{
  "train_examples": 195000,
  "horizontal_flip": false,
  "upsampling": "transposed_conv"
}
Rows from block 8, named by matrix and row number. Rows with one number belong to one channel. Each number is 50 + 12 x the weight over its row's rms, rounded and kept within 0 to 99. All counts start at 0. After the name is the row's rms in percent of the matrix's.
# convs0: first 3x3 conv (model.decb.0.0.convs.0.weight, 192x384x3x3), inputs 18-35, a 3x3 kernel for each
# convs1: second 3x3 conv (model.decb.0.0.convs.1.weight, 192x192x3x3, transposed), outputs 18-35, a 3x3 kernel for each
convs0.115 103:29 68 54 63 47 71 34 36 55 53 43 52 61 66 45 47 49 53 46 44 59 54 59 60 51 45 52 36 59 44 51 35 58 34 46 53 35 59 48 55 41 60 55 41 51 51 30 72 48 64 49 43 40 52 56 55 38 45 45 49 68 54 60 66 55 40 44 68 54 55 47 39 43 44 35 46 57 31 47 65 57 64 51 55 52 57 36 44 58 61 47 43 40 54 52 59 43 60 54 55 38 49 63 35 59 44 52 42 34 62 57 65 64 53 68 37 52 60 57 51 50 32 45 75 40 42 45 55 34 41 61 53 62 59 58 35 48 67 51 53 55 38 55 35 53 32 35 58 47 36 62 49 42 45 38 50 54 60 51 42 53 38
convs1.115 102:74 48 54 37 51 56 43 50 32 44 49 54 52 51 50 43 45 65 52 64 27 24 61 42 49 48 37 52 42 45 50 65 41 55 54 36 54 60 29 37 65 44 41 60 22 36 71 50 45 61 37 53 48 72 62 38 38 52 58 77 39 52 51 57 40 66 48 51 66 30 43 50 39 44 42 44 60 56 62 61 47 71 56 49 43 59 50 43 55 30 50 57 43 45 50 86 37 85 38 48 23 41 55 49 51 43 66 47 49 41 53 55 57 51 46 36 53 39 68 35 63 47 26 50 39 72 41 50 31 65 43 57 61 59 62 55 64 44 50 23 70 63 64 34 41 50 47 52 61 38 38 48 62 49 53 62 31 52 65 54 41 24
convs0.116 095:56 39 55 58 49 45 41 37 51 33 40 55 58 33 58 59 46 51 53 53 50 43 53 57 42 56 56 38 44 51 44 40 50 54 45 51 49 43 41 52 46 54 46 40 57 42 49 42 64 56 59 58 55 48 47 47 55 56 45 41 32 40 66 58 50 42 35 47 36 53 42 57 58 45 57 45 42 62 43 38 53 63 61 49 68 61 50 56 43 56 42 54 43 50 53 53 52 58 58 47 47 39 47 49 56 33 50 45 44 49 34 53 58 43 55 42 42 49 58 54 55 32 43 58 50 50 45 52 55 57 40 23 53 44 48 39 51 52 48 54 58 38 53 51 51 56 41 64 56 38 55 51 54 41 46 47 48 45 41 38 45 46
convs1.116 096:69 43 29 48 53 35 82 55 57 41 48 41 61 51 64 63 58 63 47 69 63 52 43 39 61 47 46 51 35 61 51 65 38 74 48 35 58 62 56 42 60 39 40 64 53 72 66 48 51 33 57 54 57 54 52 51 64 41 53 49 59 37 63 60 53 63 49 55 43 75 60 62 53 51 37 54 75 92 55 35 57 55 24 48 45 65 55 69 54 58 59 36 43 45 50 62 56 36 54 51 52 56 53 33 55 35 68 48 66 45 38 44 49 48 56 55 53 48 35 52 43 34 66 68 41 48 43 57 67 73 45 35 42 44 26 59 23 52 33 65 65 55 55 48 52 41 45 49 22 60 58 67 53 40 52 49 49 33 44 48 69 53
convs0.117 102:68 45 55 78 35 46 55 32 53 50 48 56 51 57 42 78 57 43 71 36 50 52 52 70 46 52 38 57 39 59 60 55 42 29 75 50 44 55 63 40 47 45 53 41 58 48 40 60 58 28 62 49 61 38 55 50 49 57 46 53 35 37 56 57 52 42 48 36 54 45 40 39 48 58 46 55 56 24 52 54 45 35 38 63 55 40 53 47 43 28 55 42 42 47 64 49 58 67 54 58 44 55 53 47 38 38 52 60 62 29 60 44 68 67 69 32 62 44 48 35 47 60 33 47 34 56 43 69 42 60 34 51 48 46 44 46 46 44 49 61 38 31 54 71 52 54 45 51 58 38 59 46 60 34 55 46 39 58 46 43 60 55
convs1.117 105:47 68 38 54 34 74 66 43 66 42 71 53 55 46 46 43 49 62 35 56 43 52 72 54 58 55 47 50 68 50 55 51 35 40 35 61 50 48 54 58 59 49 48 30 27 39 51 54 43 18 65 42 52 49 46 49 61 79 42 41 58 63 44 24 76 52 55 43 40 59 49 52 46 58 58 51 34 61 54 72 57 34 38 54 65 60 45 63 53 47 44 31 59 62 49 60 70 31 62 45 38 47 27 32 59 70 67 81 31 43 42 42 47 55 82 68 44 50 39 66 62 43 54 45 44 50 49 35 49 31 52 35 42 44 44 46 54 58 37 56 55 44 45 35 47 53 50 35 40 63 44 53 45 51 54 53 53 58 36 44 59 45
convs0.118 084:38 61 46 56 63 55 51 64 70 75 33 58 38 44 45 67 46 57 60 63 70 46 31 57 58 54 48 65 30 53 51 59 33 60 47 33 51 46 50 44 49 51 54 47 32 37 58 45 46 41 56 45 49 70 59 68 44 45 40 36 57 54 46 63 39 50 53 52 56 59 55 67 61 64 47 43 61 40 64 65 47 63 58 55 64 33 41 43 63 47 46 53 47 51 30 68 44 50 44 41 52 59 55 51 61 52 51 59 71 46 26 37 36 58 60 44 55 42 40 54 55 48 53 37 24 45 49 41 58 60 55 61 46 42 49 58 67 44 37 60 46 53 64 54 44 52 52 58 56 45 56 61 36 41 51 57 55 51 42 42 60 39
convs1.118 088:51 38 42 59 72 62 61 43 40 37 34 50 40 34 51 58 46 40 55 50 63 57 46 47 48 42 56 53 59 51 52 39 51 61 51 36 63 61 49 49 58 49 48 54 66 49 41 59 46 65 34 60 63 48 53 59 51 76 61 31 48 41 27 54 57 55 40 51 62 43 35 61 47 56 61 55 38 51 40 56 51 50 65 25 36 80 47 55 59 64 52 46 70 54 54 46 47 50 51 54 55 47 21 51 62 44 45 66 53 49 44 53 57 59 66 43 48 60 27 40 59 50 55 62 43 36 47 59 38 37 67 49 31 40 33 37 52 63 46 56 56 30 54 57 63 62 36 64 55 38 58 53 45 46 57 49 52 62 38 46 61 43
convs0.119 093:46 32 43 60 49 48 54 43 48 37 54 57 66 39 53 51 52 60 49 53 38 62 56 36 57 55 42 65 45 41 35 39 50 58 56 46 66 64 54 49 44 43 61 69 36 43 61 51 46 39 55 53 44 48 44 37 52 49 54 71 51 47 50 54 64 48 48 45 72 44 50 50 49 35 34 46 60 43 50 48 49 45 45 66 36 47 66 39 62 34 41 59 60 44 34 37 47 56 57 57 42 54 61 46 40 33 48 52 40 34 54 68 61 49 48 40 46 52 38 53 60 54 52 54 40 49 66 52 60 55 71 55 39 47 61 53 63 67 64 57 51 42 59 51 67 50 70 43 67 45 55 32 54 52 51 51 48 59 39 57 42 70
convs1.119 095:66 80 51 74 57 42 43 62 59 50 66 81 55 55 21 74 29 54 49 43 46 55 66 54 48 46 44 43 47 66 47 51 36 76 52 37 60 48 40 59 76 67 42 55 46 48 48 49 30 31 64 47 55 62 57 60 36 45 32 63 56 55 26 65 66 73 45 51 61 41 39 40 45 71 32 71 73 47 27 47 52 57 38 46 78 30 48 60 56 37 48 44 42 43 48 80 81 43 41 51 49 45 74 43 43 50 41 46 38 37 62 58 51 53 51 65 30 56 20 56 60 53 50 56 62 74 39 48 62 50 36 45 57 50 49 40 37 37 44 44 76 48 62 53 47 58 50 34 54 65 40 66 63 52 41 44 44 58 48 48 60 59
convs0.120 081:50 52 65 35 50 43 76 50 55 43 38 41 57 58 56 37 48 47 54 38 48 39 59 36 57 59 44 78 51 38 53 55 47 50 48 53 48 50 57 44 41 62 48 53 37 61 50 43 43 40 51 36 58 48 65 56 49 44 63 42 65 51 55 57 60 60 48 51 42 44 62 61 63 44 45 43 39 60 51 69 34 64 58 47 29 31 51 55 64 62 52 50 59 55 48 59 42 25 54 45 52 30 56 46 55 41 51 34 53 43 51 66 46 46 54 52 61 64 49 39 56 35 40 63 46 59 62 44 66 40 46 36 61 43 31 31 60 48 48 65 61 45 56 35 71 43 54 42 31 63 49 60 51 54 58 55 31 40 52 57 57 55
convs1.120 085:54 56 43 35 65 63 49 46 52 68 54 46 50 54 38 59 61 41 52 46 51 34 38 63 37 23 70 62 42 34 73 76 52 52 48 68 50 49 47 50 53 48 60 59 33 67 20 44 36 38 69 57 55 59 41 41 43 40 39 57 52 48 50 48 57 51 61 50 40 45 34 45 62 38 75 54 44 42 39 50 47 47 46 66 60 46 44 35 50 29 53 52 69 55 54 39 32 60 67 45 49 80 56 43 32 60 47 48 49 36 60 28 39 45 18 51 47 70 54 69 42 60 31 53 58 39 26 59 23 62 29 72 50 41 55 51 78 50 42 47 56 65 64 44 52 54 50 43 64 72 47 46 54 46 49 53 48 54 48 55 58 48
convs0.121 089:37 40 60 47 59 68 54 59 44 38 37 34 44 58 47 55 59 49 38 46 37 47 27 64 59 31 24 53 70 53 44 31 38 33 41 42 47 48 36 53 58 46 49 50 38 46 44 45 34 43 63 39 42 55 58 45 44 46 18 49 45 69 57 43 48 35 51 64 46 65 40 55 40 51 48 42 55 29 54 59 56 55 61 51 40 20 41 33 55 43 44 33 40 42 59 53 53 59 45 55 41 54 55 53 53 43 57 45 46 37 49 42 52 26 55 28 38 61 46 43 45 57 45 62 42 29 35 61 43 41 37 32 36 44 50 39 37 60 52 45 50 52 51 38 32 52 24 38 48 49 48 42 43 37 51 25 47 54 42 57 65 46
convs1.121 092:70 49 49 57 46 53 42 46 29 54 52 51 70 67 59 40 61 42 70 74 35 40 50 66 40 43 30 22 36 52 60 60 36 53 38 73 50 42 71 38 44 54 48 52 32 48 28 50 43 34 50 43 78 82 66 58 45 57 66 30 47 63 63 47 43 52 38 49 30 40 41 59 35 48 44 34 52 40 41 64 61 28 71 48 47 58 33 65 55 51 59 31 47 40 52 36 60 53 42 54 41 38 43 53 41 47 29 69 54 44 51 37 54 58 25 65 58 44 44 41 61 42 66 64 46 68 44 52 47 54 34 28 64 38 49 63 48 42 51 34 69 58 56 47 64 56 72 57 45 64 46 41 49 43 36 37 41 46 50 69 64 42
convs0.122 104:54 38 54 49 63 46 48 55 56 40 71 51 39 57 49 33 51 72 40 25 49 66 60 48 40 55 49 32 53 45 55 57 56 48 70 74 49 42 36 70 42 65 72 49 65 48 46 59 54 55 25 43 66 74 44 32 42 61 34 50 60 38 56 42 51 38 59 52 48 56 49 55 51 51 35 45 41 41 45 59 52 64 43 66 49 49 48 45 56 48 39 53 60 43 62 55 56 42 61 60 58 48 48 50 44 59 41 41 48 47 48 53 60 50 64 49 68 69 49 65 36 46 58 43 41 74 59 47 56 39 52 44 47 43 63 53 39 52 44 48 68 62 41 56 64 48 49 50 42 40 54 58 71 68 39 68 57 53 40 45 67 63
convs1.122 101:55 49 42 41 54 61 85 53 45 25 64 40 45 32 35 70 40 46 48 45 48 59 74 47 52 71 41 60 37 55 45 44 50 59 56 47 38 57 36 53 55 43 59 35 59 47 36 40 45 58 57 48 48 50 60 36 32 43 41 51 38 55 38 32 44 37 57 35 55 51 41 32 48 63 37 59 28 52 44 44 58 68 37 29 32 47 46 77 25 53 49 45 50 69 59 40 32 27 50 55 35 62 58 31 79 37 62 81 57 45 49 51 60 36 39 51 48 61 75 32 65 47 40 45 62 46 21 45 61 64 58 50 38 42 47 63 40 46 46 57 42 78 58 46 43 51 52 34 57 66 44 44 56 42 40 65 50 57 41 53 14 34
convs0.123 103:41 30 62 51 71 50 48 52 49 47 53 50 57 44 19 52 42 50 20 52 45 62 56 71 50 60 68 46 54 55 34 66 43 72 65 59 37 40 47 38 42 49 62 60 45 42 63 56 38 55 60 53 52 62 45 48 50 60 67 36 64 44 41 52 41 45 43 43 51 43 45 58 47 46 35 36 58 55 42 60 53 58 54 50 42 40 46 52 40 49 51 65 57 34 41 38 43 64 62 53 62 52 57 59 68 45 41 54 44 49 35 77 51 50 34 57 72 43 60 71 69 51 52 38 39 60 59 49 64 40 58 59 47 46 53 41 61 54 61 59 42 42 53 64 53 56 63 50 46 51 53 39 70 48 51 33 62 67 33 43 51 71
convs1.123 104:47 51 43 39 59 41 60 37 47 58 46 55 43 54 58 47 48 32 65 37 62 35 25 76 61 41 54 41 66 52 60 52 42 49 53 58 41 50 48 57 14 44 39 29 49 47 49 55 59 32 56 49 56 47 54 57 49 45 35 60 38 58 41 27 34 44 52 63 54 53 58 46 20 55 57 69 44 30 61 39 16 31 57 73 35 58 43 62 48 40 64 33 57 82 73 39 59 54 46 65 69 29 47 36 52 63 27 59 52 74 22 47 52 44 45 55 40 49 17 47 64 52 50 68 48 62 37 32 65 50 54 32 59 55 46 62 67 40 52 25 52 47 24 41 47 57 51 42 47 63 42 41 67 50 53 44 40 46 48 59 52 63
convs0.124 098:55 53 37 49 43 50 48 48 48 53 55 42 44 48 49 44 43 54 41 20 25 51 14 10 42 37 33 48 62 44 31 45 34 44 50 25 50 62 49 47 49 51 41 58 43 49 47 46 47 50 50 57 38 53 49 51 51 41 46 47 42 42 51 55 54 34 42 45 33 49 45 54 59 46 40 49 51 54 45 49 51 48 28 23 44 57 54 54 55 60 58 56 56 54 42 44 62 50 55 47 57 44 55 51 48 56 44 45 48 51 39 57 48 46 55 45 43 42 51 60 56 40 50 45 69 50 55 39 37 46 36 45 44 45 53 49 52 48 43 34 44 53 33 38 49 48 47 51 43 52 57 68 51 47 39 54 48 54 40 49 44 48
convs1.124 098:74 49 08 43 55 46 37 62 64 55 46 57 40 56 78 40 53 57 48 35 60 63 56 64 57 65 60 44 48 32 56 49 51 49 49 39 84 45 44 34 40 54 51 44 51 31 44 42 59 53 33 70 79 50 41 53 43 54 51 43 46 43 41 59 74 52 55 49 46 37 32 45 59 37 57 43 39 58 42 33 58 65 68 46 66 55 61 42 39 51 42 52 49 45 61 67 35 58 39 36 51 56 45 55 67 41 76 61 72 70 52 51 38 44 39 33 57 60 57 63 47 52 39 68 43 35 36 47 41 32 36 41 55 59 43 55 44 43 57 58 36 59 83 83 43 57 51 32 59 57 42 51 42 17 29 37 42 43 42 59 58 56